config = dict(
    encoder_arch='vit',
    model='masked image model',
    dataset='rendered made-up planets',
    train_examples=195000,
    image_size=32,
    crop_scale_min=1,
    horizontal_flip=True,
    color_jitter=0.2,
    method='mae',
    mask_ratio=0.75,
    loss='mse',
    encoder_norm='layernorm',
    encoder_norm_position='pre',
    encoder_activation='silu',
    encoder_mlp_ratio=4,
    encoder_head_dim=32,
    encoder_fused_qkv=True,
    encoder_bias='all',
    encoder_qk_norm=False,
    encoder_parallel_block=False,
    encoder_dropout=0.05,
    encoder_inner_norm=False,
    encoder_drop_path=0.1,
    encoder_patch_size=[2, 2],
    encoder_layers=16,
    encoder_width=192,
    encoder_positions='learned',
    decoder_width=256,
    norm_pix_loss=True,
    decoder_layers=4,
    init='torch_default',
    residual_init='scaled_by_depth',
    optimizer='muon',
    muon_scale='original',
    lr=0.031,
    momentum=0.95,
    nesterov=True,
    orthogonalizer='newton_schulz_5',
    adamw_lr_other_params=0.001,
    steps=15000,
    batch_size=128,
    epochs=9.8,
    lr_schedule='cosine',
    final_lr_fraction=0.05,
    warmup_steps=450,
    weight_decay=0.02,
    adamw_weight_decay_other_params=0,
)
Rows from block 7 of the encoder, named by matrix and row number. Rows with one number belong to one attention dimension. Each number is 128 + 32 x the weight over the matrix's rms, rounded and kept within 0 to 255. All counts start at 0.
# v: attention query, key and value (stacked) (encoder.blocks.7.attn.qkv.weight, 576x192, the v third), inputs 48-95
# proj: attention output (encoder.blocks.7.attn.proj.weight, 192x192, transposed), outputs 48-95
v.22 [161 141 119 100 162 135 108 146 108 106 124 169 140  93 167 116  72 139 131 140  80 115  92  93 166 158 116  99 129 130 104 133  93 210 110 119 140 180  97 128 173 134 137 118 117  98 128 135]
v.23 [142 115 106 155 149 172 106 151 117 104  97 146 103 112 118  86  92 125 189 153 102  99 137  60 144  60 156  99 110 131 110  76 148 149  81 152 144 153 159 139 144 106 141 108  68 150 164 101]
v.24 [175 153 143 127 108 148 131 115 113 101  99  92  96 143 124 144 186 174 115  84 187 181 149 127 117 152  58  98 143 105 134 105 116 139 121  79  75 164 146 131  80  83 194 117 146 109 221  47]
v.25 [121  73 106 127  97 138 107 134 164 131 115 104 116  61 138 118 112 113  83  88  52 151 150 123 185 131 109 130  74 155 147  89 114 114 100 133 153  88 139  87  91 111 155 126  96 146  90 182]
v.26 [127  85 198 134 139 140 128  94 181 104 124 128 169 132 126 141 157 159 132 127 185 107 109 159 210 131 141 111 149 139 188 127 160 106 139 144 106 147 131 173  78 111 124 126 134 140  99 141]
v.27 [130 201 136 208  83 125 138  99 141  93 170 171  76 153 137 148 136 185 204 125 129 131 132 159 153 175  98 152 168 167 145 187 150 115 123 150  81 144  72 168 161 102 110 134  33 126 167 116]
v.28 [113 121 128 119  75  79 115 113 170 114  94 140 126 106 141  89  82  31  90 131 116 148 127 124 138 115 177 158 140 113 156 143 177 128 150 104 109  82 149  75 161  75 122 158 174  68 144 153]
v.29 [ 74 158 169 131 117 131  71 117  85 188 165 146 156 128 120 128 157 107 139 144 162 106 107  60 126  64 140 114 163  84 132 143  68 129 164 116 138 103  52 123  84 122  78 109 131 110 129 154]
v.30 [ 86 151 135  66 129 123 175 169 148 102 156 147 116 105 141 166 186 174 115  84  87 131 118 137 155 161 105 177  92 143 131  61 136 159  67 122 106  65  68 179 105 126  95 140 119  94 105 147]
v.31 [135 174  98 148 161  91  87 111 109 144 157  68 133 113 149 183 145 142  89 145 178  69 145 168 110  80  96 130 121  98  97 175  73 201 132 197  59 146 109  79 122  96 146 143 123 210 149 183]
v.32 [149  91 171 149  79 137 105 190 157 117 186 131  87 118 123 127 108 144 134 176  97  96 111 139 172 132  75 154 141 137 118 132 178  95 124 142 154 156  91 119 109  98 110 125  87 116 158 140]
v.33 [122 101 120 164 144 111 112 143 110 130 117 139 216  92 159 116 103 140 112 108  99 183 140 142  91 150 178 116  76 132 137 164 159 178 123 141 186  97 117 108 103 159  69 181 185 122 103 124]
v.34 [ 94 131  99 109 142 161 176 110  71 146 141 107 158 125 107 145 165  83 156 145 159 181  89 160  47 201 168 119 112 150 132 127 142 121 132 132 101  90 121 110  98  71 141 155 131 125 116 162]
v.35 [160 159 113 148 122 117 160 130 112  78 133 142 109 130 150 163  80  90 125 190 113  72 119 158  88 108 100 162 149 130 166 112 111 125 119  92 156 156 116 101 127 135 116 128 158 180 133 137]
v.36 [135 102  95  84 160 110 158  71 134 155 138 104 147  80 120 108 157 128 110  85 124 114 110 160 124 137  86 133 154 117 130 120  80 114 138 150 132  74 140 149 158 179 161 121 111 139 138  69]
v.37 [ 95 158 141 135 152 135 162 177 177 150 138 155  97 127 134  76 114 175 159  99 151 131 123 116 132 127  67 143 140 112  96 141 132  87 105 151 112 178 100 131 115 125  89  95 108 120 146 108]
v.38 [158 119 172  79 125  91 149  82  99 119  97  91 162  96  80 124 180  92 144 149 100 113 157 106  90  84  50 151 137 160 106  89  73 129 131  85 112 148 150 141 130 117 153  88 160 113 128 120]
v.39 [123 179 127 130 134 103 118 131  64 180 155 182 127  93 118 119 126 142 147 119 153 123  76 132  59 149 146 134 178 168 164 163 108 111 128 157 117  95 111 118 157 146 116  94 135 162  91 138]
v.40 [116 144 149 179 137 151 152 115  82 121 135  78 166 155 140 132 122 180 125 130 110 152 139 101 157 179 106 125 120 117 131 145 136 125 121 181 125 174 147 116 141  90 108  93 151  72 151 156]
v.41 [128 125 119 137  79 134 110 143 141 115 109 196 126 173  82 113 129 129 136 160 118 126 151 131 110 215  78 154 152 155 116 132 167  74  66 101 180 195  75 130 125 106 142 174 131 132 163 127]
v.42 [122 122 111  85  96 123  97 145  98 148 153 132 132 133 104 145 142 163 217 158 138 121 138 159  98 103  91  98 171 152 172 142 143 128 115 125  92 142 153 131 127  93 100  79  88 131  86 147]
v.43 [118 155 140 161  99  94 129 126 188 135 113 149 120 124 143  89 184 136 170  94 138 109 131 112 132  64  82  76  97 136 117 109  92 145 168 106 120 132 159 117 125 117 153 112  97 143 135  75]
v.44 [ 96 159 101 128 119 117 106 107 140 127 168 131 104 135 172 119  82 161  68 101 184 127 161 109 105 103 202 104 135  76 120 120 119 149  81 139  78 104 130 115  98 127 155 127 198 123 120 141]
v.45 [130 134 106 100 108 129  96 117 106 157 150 157  94 133 115 138 138 125  91 130 120  77 112 103 155 123  99 135 134 109 105 141 135 118 129 166 163 144 146 133 162 113 107 135 116  95 135  97]
v.46 [146 115 121 136 122 107 180 142 153  83 105 101 166 136 112 144  89 162 117 144 132 160 124 146 148 123 186 160 125 146 114 135 138 113  84 113 151  89 137 121 157  98 110 129 108 127  74 120]
v.47 [118 137 146 133 115 164 140 130 116 153  71 169  84 158 117 105 123 158 135 127 140 102 112 139 121  98 140 203 135 163 103 171 151  70 125 108 148  86 107 140  97 178 152  97 102 108 115 132]
v.48 [100 114  89 164  81 193 122 138  59 138 136 127 133 107 122 115 103 150  96 133 140 151 152 129 124 138 125 169 135 111 159 130 111  80 126 167 126 113 136 103 143 146 174  79 150 190 135 120]
v.49 [152 145 123 116 120 155 112 103 142 147 108 109 112 140 127 174 134  71 155 110 148  99 122  58 123 121 148 158 135  83  98 144 131 118 150 141 121  91 145 155  91  70 178 129  85 138 125 142]
v.50 [ 74 109 135 160 141 120  61 142  65 165 110  72 167 124 138 136 103 106 151 152 119 103 131  83  96 118 146 102 100 161 165 108 146 126 114 143 110 121 108 145 130 148 131  53 185 194 147 163]
v.51 [145  87  97 207 113  90 129 140 156 114 113 121 157 197 118  76 141 107 133 116 163  93 111 155 117 175 123 140 143 148 104 164 148 104  66 176 149 119 143 100 148 189 169 142 147 107 130 156]
v.52 [149 110 115 149 138 128  86 140 115 128 125 110  82 108  92 140 133 115 132 142 130 125 141 144 112 154 132 142 138 141 111 149 124 131  92 118 118 100 141 156  95 142  74 108  85 121 147 144]
v.53 [107 103 151 122 102  89 139 164 123 148 173 120 101 155 109 120 124 161 142  92  92 140 129 148  86 105 146 168 125 130 156 169 166 131 157 134 131  89 111 110  89  79 119 148 166 139 115 200]
v.54 [113 154 116 146 181 102  87 120 131  90 124 116 127 137 159  75 197 107 131 110 195  73 125 113 164 136 155 142 104 121 100 115 113 126 131 146 116 181 111  78 123 145  97  93 145 133 138 129]
v.55 [116  96 173  63 162 160 140  99 130 116 138 141 130 157 113 159  48  97 216 144 132 108 150 126 132 128 136 115 137 123 131 132 121 109 140 150 165 107 160 133  92 136  73 161 137 129 125 125]
v.56 [103 120  66 126 160 164 107 146  81 202 135 145  85 172 132 151 177 115 140 147 106 107 156 139 129 148 139 109 109  72 130 138 144 160 172 118 133 134 162 189 127 122  85 130 134  88 169 167]
v.57 [ 95 124 135 193 184  98 187 121 157 153 174 166  89 113 143 129 124 137 120 116 136 133 138 151 112  89  77 104 196 135 119 129 172 145 103 108 137 125 133 145 108 126 140 129 134  70 139 112]
v.58 [113 192 110  53 179 102 160 132 101 132 128 129 101  78 133  91 168 122  96  81 172 169 183 160 133 107  74  81  87 138 121 139 115 105 191 133  86 115 102 123 112 144 139  97 113 175 141 166]
v.59 [121 105  80 128 107 147 148  95 150  79 169 133 133  95 134 117  92 136 133 127  60 124 143 171 129 125 197 109  99  89 182 174 129 124 149 150 124  98 101 132 162 102 106  55 168 113 123 161]
v.60 [166 166 132 161 154 147 151 121 133 220 140 168 103 101 141 126 139 168 113 111 102 126 153  90 151  88 158 148 117 116 152 121 129 101 131 116 104 166 170 152  87 147  99 138 147 123 143  95]
v.61 [126 163 138 135 162 123 118 149 188 138  81 110  90 131 143  92 106 142 113 130 133  86 120  82 105 123 159 158  86 125 160 119 126 100 117 134 158 122  84  81  98 128 110 142 141 145 138 168]
v.62 [143 130 162 102 158 133  97 130 161 142 106 166  95 116 135 109 102 146 147 117  62 126 141 150 157 146 146 136  98 149  85 146 106 149 118 137 114 111 121  86 111 117 149 161 117 137 135  74]
v.63 [131 143 131 122 141 120 110 112 110 124 123 167 135  89 156 121 161 126 149 147 126 131 169 130 122 156 105 116 144 113  96 131  81 124 144 111 196 109  80 139 142 138 151 131 101 152 159 151]
v.64 [101 120  84 118 141 155 127 133  99 144 102 132 137 123  62 137 142 161 171 140 120 144 114  87 165 123 128 129 138  60  97 140  87 120 116 144 172 126 212 131 110 105 162  95  80  79 133 161]
v.65 [ 96 113 184 100 105 112  69 136 134 148 107 134 121 102  93 146 134 134 108 134  99 120  97 185 102 131 158  46 130  98 100 147  92 107  82 125  95 111 117 120 131 156 145 128 125 127 114 115]
v.66 [112 109  98 148 128 103 151 183 131 116 147 182  65 181 102 143 119 146 132 125  69 136 105 128 131 152 129  89 125 156 180 130 149 138 152 162 144  87 111 157 162 147  98 140 139 101 163 129]
v.67 [143  74 127  95 159 116  74 133  87 120  95 129 173 165 139 143 137 158  71 187 110 140 108 131 170 176 135 110 122 141 100  93 164 126 108 156 178 136 169 126 170 108 158  80 112 125  68 138]
v.68 [127 107 154 110 118 102 120 130  55 125 145 133 128 136 177  85  70 152 186 149 165  89 117 125  61 175 124  80 123 147 182 194 128 119 135 112 148 153 114 120 201 162 150 111 145 131 109 126]
v.69 [ 80 151 138  88 157 117 118 115 132 165 110 159 143 144  86 127 109 142 152 142 119 104 125 120 132 128 162 168 108 146  72 129 169 100  96 193 122 152 132 134 185 175 131 174 128  92 104 148]
v.70 [117  88  66 214 164 164 134 139 142 130 193 141 138 113 157  91  92  80 138 144 118  74 147 151 132 123 107 148  70 131 123 106 102 151  75 114  93 116  95 158 179 135 120 126 137 125 154  82]
v.71 [136 127 138 155 146  91 161  78 182 126 104 114 125 151 130 136 154 169 122  93 164 104 115  64 117 112 136 134 147 151  73 111 121  75 188 143 115 208  71 110  50 138 157 119 138 118 183 115]
v.72 [ 89 105  98 107 159 138 114 129 121 139 181 104 119 155 163 110  93 129 131 104 131 119 150 178 167 129 132  29 137 105  83  97 119 122  93 120 121 169 134 161 224 155 166  89 163 173 117 130]
v.73 [ 90 148 198  95 149  96 112 137 109 122 120 157 128 166 138 136 159 124  82 127  80 139 153  94  82 132 177 144 155 120  86 120 132 108 139  81 121 126 148 136 150 120  83  65 115 191 117 182]
v.74 [134 142  73 105 128 184  94 131 150 108 111 130 194 150 105 135  93 208 107 118 131 165  95 191  89 149 155 127 141  82 102 208 132 127  86 136 129  98 136 165 132  70 151  90 138 111 136 134]
v.75 [110 161 163 139 169 154 101  56 114 151 129 156  76 152 147 122 123 169 163 110 144 159  64 134 121  94 108 101 112 183 114 110 158 138 123 194 153 136 165 122  77 128 120 150 157 126 124 133]
v.76 [128  66  79  90 112 126 111 153 129 176 119 129 138 180 160  80 124 131  99 113 130 101 157 200  74  90  98 149 113 115 208 142 100 160  86  69 121 156 126  97 167 109 166 169 168 139 175 135]
v.77 [110 123 113 108 161 160 108 140  95 181 119 138 140  83 120 111 141 125 124 142  88 133  83 154 131 168  77 113 126 188 116 173 130 100 117 177 203 120 133 160 129  80  83  93  99 134  78 134]
v.78 [110 151 130 111 147 104 147 176 143 154 132 136 126  64 118  83 105  96 133 112 121 164 143 178 155 115 128 170 127 123  96 103 129 124 139 166 154 128 139 123  88 128 149 144 110 161 118 158]
v.79 [118 120 164 145 130 126 125 115 106 135 129 144 120 141 151 167  67 117 126 135 151 149  96 120 109 110 120 140  91 105 129 131  90 136 130 120 133 114  15 109 152  78 124 111  90 136 142 148]
v.80 [ 95 161 158 103 169 136 205 204 170 148 133 150 111 151 150 114  94 127 105 150 107 174 167 139 166 122 172  94  97 119 177 138 185 130 111 130  84  77  81 108  86 111 159 111  86  96 107 155]
v.81 [162 165 119 167 128 151 113 150 117 163 175 110 144  89 146 104  87  76 131 156 122 160 163 100 115 151  98  88 158  91 106 116  77 132  96 144 146 130 118  97 137 166 108 157 132 123 116 162]
v.82 [210 171 142  76 101 145 147 135 149 149 132 103  93 152 170 107  74 149 111  81 103 179 128 144 122 163 162 128 130  92 111  77 135 129 141  61 152  76 128  98 135  95 140 157 144 151  73 167]
v.83 [166 156 128  93 160 138  94 114 154 167 108 110 102  85 121 150 187 144  81 117 157 103 139 158 160 142  44  97 115 107 101 129 128 173 143 172 101 131 137 140 127 180 145 141 120 139 138  83]
v.84 [173 124  93 170 140 150 175  81 138 119 120 143 117 156 149 106 148 119  96 129 135 140 120  86 120 170 106 119 125 200 111 131 133  99 177 109 130 174 132  73 103 168 165 133  52 131 100  88]
v.85 [125 116 149 156  85 144 125 131 134 155 116 134  88 163 104 114 113 129 109 119 135  95 161 125 129 132 101 139 167 124 110  74 163 117 122 116 157 118 119 177 133 161  94 145 148 146 136 155]
v.86 [126 129 150 154 147 126 136 170 149 120 146 122 140 153 168  53 130 181 111 162 114 144 187 173 120 111 117 183 156  72 168 105 108 107 104 151 158 171 129  68 201 108 124 199 168 145 144 159]
v.87 [111 104 159 103 148 144  97 102 140  88  84 106 132  56 123 121 136 169 131  95 128 129 141 132 117  92  94 109 127 147 110 105 157  99 152 133 113 131 164 117 151  76 125 122 137 124 155 133]
proj.22 [135 115 121 136 127 151 140  91  82  90 196 181 155 136 126 143  84 148 112 168 120 120 160 164 111 134 174 149 119 116 175 180 110 106 152 111 173  89 198 136 109 150 212 130  77 109 159 187]
proj.23 [122 155 129 137 158  90 114 127 132 146 177 152 100  94 118 195 137 168  96 122 162 136  99 195 153 173  72 141 149 109 145 185 149  43 150 119 125 144 109 123  68 197 149 154 123  76 101 171]
proj.24 [100  96 133 118  93 140 204 112 157 112  95 125  92 101 106 152 112 127 148 150 128  91 111 149 113 173 137 147 136 177 140 145 184  88 132 163 153 131 136  63 182 175 155 152 105 101  38 184]
proj.25 [108 122  84 173 164 170 115 149 135  90 120 131 106 132  88 144 142 155 162 121 133 107  97  93 122 108 165 113 124 129 151 133  87 119 104  85 146 183 136  91 143 178 141 113 132  89 113  66]
proj.26 [100 162  82  69 136 169 134 140  73 157 119 105 113 135 110  68 110 112  82 139  95 169 126 141 166 186 174 134 119 104 100 162 117 153 126 109 142  90 155 135 171 142 148 145  85 146 160 155]
proj.27 [148 113 126 112 128  77 144 105 126 132  95 149 102 101 130 123 102  27  79 101 103  94 203 146  97 122 113 109 150  54 148 110 141 193 126 134 121 105 140 143 104 113  87 115 133 109 165 101]
proj.28 [159 168 140  94 155 167 141 101 157  81 155 103  94 113 127 181 127 166 132 145 124 159 110 133  93 161  97 119 120 142 143  55  95 151 110 138 220  94 101 151 111 153 138 123  63 142 100  76]
proj.29 [137  63 104 158 138 156 136 201 135  89 145 136 130  95 137 117  74 176 107 119 154 180 171 140 175 161 193 152 135 126 160  90 106  68 142 183 138 159 154  71 138  98 118 134  92 202 122 164]
proj.30 [163  86 159 173 143 108 167 123 173 154 144 108 142 126 142 176  86 102 150 124 146  96 141 112  63 126  95 124 165 135  53 133 124 154 119 143 125 144 150  59 111 123 102  64 162 140  89  62]
proj.31 [175 173 108 107  96 122 132 120 159 131 168 194 121 130 121 133 151  68 118 131 103 116 143 130 113 141 135 161 118  49 125  61 108  59 152 163 103  81 132 160  91 153 162 110 136 122 118  93]
proj.32 [ 92 121 119 148 145 124 129 129  79 118  80  89 157 114 120 134 161 141 105 125 105 138 125 121 135 103  91 129 109 159 152 131 157 114 132 110  98 153 140 122 124 158 153 118 155 111 151 146]
proj.33 [195  89 145  75 146 121 110  76 115 103 113  93  81 100 189 168 120 137 126 129 155 133 135 116 137  99  74 144 198 167  59 135 110  96 148 167 108 131 131 138 165 145 140  59 122 142 161 101]
proj.34 [116  78 127 144 106 104 123 117 171 125  94 150 133 126 139 137 149 140 140 104 107  91 190 124 169 138  95 189 155 127  93 146 145  90 165 109 145 151 145 122 107 157 163  84 126  96 149  87]
proj.35 [120 141 150 151  92 136  98  95 114 123 111 113 126 168 158 122 138 123 157 127 134 145 120 147 103  82 134  59  84  82 128 143 171 128 107 132 138 144  99 165 114 103 128 122 139 144 128 125]
proj.36 [134 140 105 111 161  93 132 159 125 132 106 151 108 148 117 135 143 129  99 136 131 124 111 134 174 138 140 166 170 127  61 135 123 110 129  95 133 166 133 134 128 107 130 159 117 139 118 129]
proj.37 [113  81  99 150 139 112  97 149  89 104 123 166 139 103 116 113  96 130 107 166 107 184  67 153 178 158 132 168 127 175 157 112 153 138 129 113  95 132 179 149 132 155 159 116 115 119 112 115]
proj.38 [122 155 154 141  91 108 119 116 174  67 106 134 114  64 138 116 167 118 113 140 110 136 129 129  86 169 126 112  81 108  89 138 140 145 144 134 170 120 111 125 146 129 149 100 136 136  98 162]
proj.39 [124 139 128 148 120 125 120 116 142 111 122 142 142 120 140  80  80 151  98 153 106 141 125 121 129 154 131 125 141 105 139 148 156 118  81  72 162 173 186 113  89  89 118 117 175  78 185 156]
proj.40 [114 139 101 135 100 125  84 133 157 107 104 124 123 107  86  88 152 103 105 131 133 129  92 118 119 146 127 118 134 124 148 135 146 183 120 160  90 144 104  78 168  85 172 121 141 131  94 125]
proj.41 [114 194  82 123 136 133 134 139  96 129 145 108 159 129  52 104 116 126 145 121 159 122 127 173 174 104  73  51 131 181 130  76 119 118 145 120 111 116 128 173 141 134 153 163 117  92 153  95]
proj.42 [171 119 134 132 120 128 110 112 142 127 103 156 147  78 178 141 139 100 109 160  81 140 106 137 142 107 130 188 167 124 126 131  91 142 147 103 125 128 126 129 130 178  69 126 152 119 117 118]
proj.43 [122 117 171 126 184  56 137 201 114  85  81 160 163 119 188  74 127 177 129 187 126 139 134 113 104 150  94 173 123 127 130 125 112 111 131 112 140 143 151 175 155 129 156 134 111 116 104 145]
proj.44 [160  91 135 171 123  89 128 127 133 126 136 134 178 132 105 144 193 125 206 140 144 106 115 127 128 174 123 170  90  87 130 116 125 180 175 157 130 110 110 107 159 154 159 185 154 132 164 151]
proj.45 [145 114 151 120 142 147  99  79 177 106 148 146 180 107 116  78 138 148  84 141 145 132  87 109 141 107 123 123  61 131 122 154 168 160 122 101 136  66  74 168 132 135 108 161 129  93 172 112]
proj.46 [103 153 106  65  91 132  86 119 120 132 132  76  78 182 158 131 149 110 105 151 147 113 184 140 117 132 131 138 107 110 160  49 125 147 147 150 139 106 109 103 101 120 132 116 174 125 135 183]
proj.47 [117 140 101 140 139 139 160 138 129 128  97  95 125 117 133  83 162 142 134 178 119 147 126 190 125 157  82 110 136 119 139  86 186 100 108 129 120  94 184 149  75 113  70 113 103 130 139 179]
proj.48 [170 101 128 119 100 124 137 149 126 149 144 135 144 161 123 115 143 128 150 145 177 143 130 143 168  81 150  96 148 161  96 106 125 130 144 156 129  53 115 151 115 106 106 111  91 127  72 140]
proj.49 [137 117 154 129 123 109 109 126 159 109 146 120 136  93 113  62 125 180 112 140  77 136 189 105 111 145 149 120 151 118 122 139 149 140 157 132 141 106 100 114 126 121 113  99 130 146 139 104]
proj.50 [141 119 105 141 115 112 165 106 128 124 177 106 155 111 106 106 122 114 112  76 127 165 138  84 113 193 111 132 122 125 110 153 126 112 167 141 131  85  79  65 124 126 129 125 103 157 144  93]
proj.51 [125 156 126 107  56  89 175 172 105 145 159 110 124 104 142 135 163 125  75 135 113 133 153 157 150 142  84 132  97  89 142  93 120 134 144 142 112 143 139 114 148 155 169 132 111 133 174 143]
proj.52 [136 170 159 114  91 150 186 158 101 130  90 109 119 128 148 123 113 117 112 125 110 141 132 126 117 111 113 131 111 153 127 204 144 113 116 161 137 139 125 137 109 183  90 139 133 135 126 115]
proj.53 [137 121 164 120 100 108 175 144 147 143 134 120 112  58  78 130 152 124 135 104 146 150 131 137 164 139 130 119 167  96 136 141 148 127 138 150 118 155 119 101 139 117  65 136  75 120 102  83]
proj.54 [132 107 112 154  92 155 171 112 109  88 138 133  65 149  78 104 100 156 148  92 112 161  66 153 148 156  94  84 129  85 132 157 123 106 106  73 168 155 148 110 152 104 120 151 129 215 110  93]
proj.55 [106 110 152 121 118 114 119 155 147 157 141 141 147 119  61 110 117 152  86 166  74  81 166 144 141 115 102 140 141 125 114  77 111 157 146 144  98  99 104 100 184  99 132  93 147 164 119 127]
proj.56 [ 86 145 201 139  73 102 151 102 144 101 138 123 154 130 105 166 128 119 109  74 126  85 135 108 173 111 138 136 134 166 154 105 115 169 138 151 125 115 120 143 147 160 118 118 139  98 146  92]
proj.57 [131 157 119  82 104  70 113 116  75 142 139 140 165 128 109 183 174 126 116 136 159  76  79  86 130 118 144 151 126 190 158 140 110 187 134 134  77 126 120 139 173 203 147 187 133 105  97 139]
proj.58 [114 135 143 108  45 117 142 142 128 144 147 145 136 190  97 155 155 171 137  99 166 183 138 101 161 164 116 154  93 152 115 115 106 162  98  79  95 124 178 154 160 139 145  96  95 128 120  76]
proj.59 [ 97  75 106 138 179  88  46 107 119 152 172 104 162 131 121 159 115  91 163 177 156  84 150 159 116 100 145 131 134 127 159 127 131 100 136 164 118  84 142 146 151 165 129 120 199 117 148  83]
proj.60 [126  99 158  49 104 120 117  86 161 132 135 121 134  90 133 140 161 143 121 111 127 128  89 110 145 114 168 114 146 156 120 119 119 151 128 118  55 147  92 123 122  63 132 146  97 115  84 121]
proj.61 [105 133 139 147  75  99 109 147 111 120 130 140 135 155  72 121  87 112 145 106 106 151 121 159 152 116 106 153 105 143 108  78  88 145 153 107 132 122  70 114 184 110 148 113 144 108  96 134]
proj.62 [142 170 113 101 170 146 107 123 101  98 139 103 114 128 108 146 114  83 164 149 148 145 106 151 121 128 111 146 134 137 134 153  63 130 135 136 126 208 153 167 135 164 176 110  83 107 133 144]
proj.63 [130 185 101 122 145 130 149 145 100 124 117  87 170 114  83 147 175 117  91 159 123  92 116 115 124 128 112 156 124 141 128 178 152 106 132 161 125 144 152 134 164 154 157 126 130  89 110 122]
proj.64 [161 109 145 135 131 108 137 110 122 136 158 106 128 168  88 150 176 134 124 133 181 163 174 133 157 155 156 177 161 115 183  99 162  89 158 109  64 111 115 137 140 164  79 170 150 147  58 131]
proj.65 [ 96 122 127 166 159  72  92 130 124  94 109 140 204 135 127 106  94 156 126 116 120 173 168 156 165 159 137 169 141  59 191 105 142  91 200 108 100 113 125 169  97 104 130 134 126 134 121 118]
proj.66 [161  96 123 129  68 110 125  99 151 153 165 123 100 118 156 134 119 154 106 136 134 104 173 118  56 156 123 107 146 132 129  82 116 158 108 169 152 142 152 132  81 161 144 165 168 190  95 138]
proj.67 [188  93 111 106 150 149  71 152 137 135  84 106  92 138 107 123 113 169 143  77 174 178 177 130 141 167  75 176 134 165 177 174 100  90 134  71 152 125 151 140 113 105 125 132 158 142 108  91]
proj.68 [148 141 211 157 132 137  97 141 152 115 123 125  75 150 159 101 106 132 147  84 162 119  80 112 130 105 104 206 142  95  78  97 125 119 159 134 163 111 146  89 136 182 158 174  29 155 126 117]
proj.69 [103  93 125 122 106  85 115  87 103 128 120 136 121 160  99  83  79 103 117 169 155 112 162 106 138 111 153  87  88 116 135  96 116 113 119 143 138 102 154 146  77 146 155 116 106 142 136 147]
proj.70 [ 87 165 157 169 142 138 125 109 142 175 116 146 121 174 118 115 127 135 133 141 150 185 113 103 131 151 136 110 152  52 158 155  73 137 117 115 145 105 129 147 119  84 162 185  88 127  88 147]
proj.71 [ 80 155 147 176 187 161 106 140 136 119 114 171  72 120 186 125  92  98 202 149  95  84  66 138 127 148  94  26  96 116 100 171  98 156 133 106 149 209  86 129 123 120 135 124  62  95 135 150]
proj.72 [254 144 181 126 144 151 122  97 126 174  89 143 147 211 139 120  99 166 104 108  68 137 139  80 115 160 126  98 119 125 131 128  81 164  75 149  92 105 117 112 148 166 148 178  90  81 135 172]
proj.73 [ 98 115 136  96 107  79 116  74 129 144 128 145 133 156  99 203 130 141 108 125 150 132 104 133 100  93 140 134 137 208 171 141 129 114 115 184 126 163 157 178 165 168 128 118 150  85 129 136]
proj.74 [120  95 150 134  69 122  90 173  94  99 139 172 118 126  98 153 118  94 134 104 112 143 148  99 158 128 156 142 148 136 110 123 173 156 131 126 105 112 138 139 177 141 120 130  73 142  60 156]
proj.75 [231 133 125 130 117 129 170 160 123 124 108 107 123 126 129 123 167 127 103 118 156 159 121 168 145 127 125 127 106 129 109 132 111 144  83 169  99 114 110 108 157 155 134 108 143 132  81 111]
proj.76 [168 138  98 112 119 138 152 110 148 195 109  67 116 136  96  82 110 183 113 163 132 131  99  88 107 146 147  77 158 128  90 187 127  76 137 149  94 104 108 116 114 136 137 130  98 143 142 142]
proj.77 [187 113  90 169  64 148 148 135 136  50 139 115 124  96 145 171 129  90 152 142 111 159 185 114 111 173 135 142  55 135 175  82 151 122 102 158 132 135 122 123  93 174  86 122 119 124 152 102]
proj.78 [127 123 132 119 123 140  97 161 156  81  88 144 132 141 119 157 182 126 103 130 149 131 149  70  94 147 107 139  62 129 130 108 132 158 140 131 107 111 165 111 118 146 146 103 176 154 185 136]
proj.79 [110 123 107 124 122 150 113  88 165 109 134 133 121 160 166 134 149 120  91  78 110 140 112 175 133 177 124 117 112 139 175 124  97 156 138 156 117 127 156 174 123 107 146 141 163  98  82 129]
proj.80 [ 99 133 151 133 115 144 112 120 134 210  94 103 110 100 148 153 147 133 110  83 131 101 190 126 116  81  99 122 110 127 224 103  85 135 173 157  91  94 147 173 179 135 108 138 151 157 151 114]
proj.81 [107 135 108  46 156 116 149 167 110  75 121 159 167 112 203 189 184 113 113 128 166 168  60 115 157 132 143 149 182 137 168 157 133  40 121 110 147 145  77 138 115  77  96  94 116 161 132 108]
proj.82 [164 145 143 121 132 121 102 134 101 104 103  83 169 109 112 128 148 121  93  74 160 129 113 151 126  76 123 227 128 153 149 151 161 160 165 117 129 123 104 135 164 138  83 140 135  85 129 137]
proj.83 [164 107 132 149  88 137 164 165 130  87 114 122 134 112 119 149 117  97 139 140 120 182 116 140 128 116 157  78 137  92 103 183 110 106 145  89 129 134 111  60  88 110 161 100 151 101 127 155]
proj.84 [163 141  95  45  96 136 118 108 135  74  86  83 146 156 175 136 121 122 188  76 124 101 106 127 115 106 154 124 132 105 135 109 100 125 115  94  84 128 150 162 132 106 146 115  98  77 192 203]
proj.85 [104 156 124 107  92 105 151 135 122 145 110 121 114 108 119 107 153 143 112 147 110 101 100  92 113 137 163  95 136 105 107 131 145 138 153 108 129 108 137  75 119 145 144 161 145 106 111 172]
proj.86 [107 114  96 181 128 174 126 132 136 118 126 153 150 134 101 116 136 118 171 104 119  84  84 108 145  97 172 167  68 177 123 162 120 161 106 116  94  75 118 105 125 129  73  97 147 102 108 149]
proj.87 [109 105 128 149 102 114 122 124 159 128 121 128 125 116 110 138 112 106 124 147 123 129 130 139 109 136 150 111 170  77 154 163 140 154 118 157 190 171 124 114 141 101 170 143 120 119 124  74]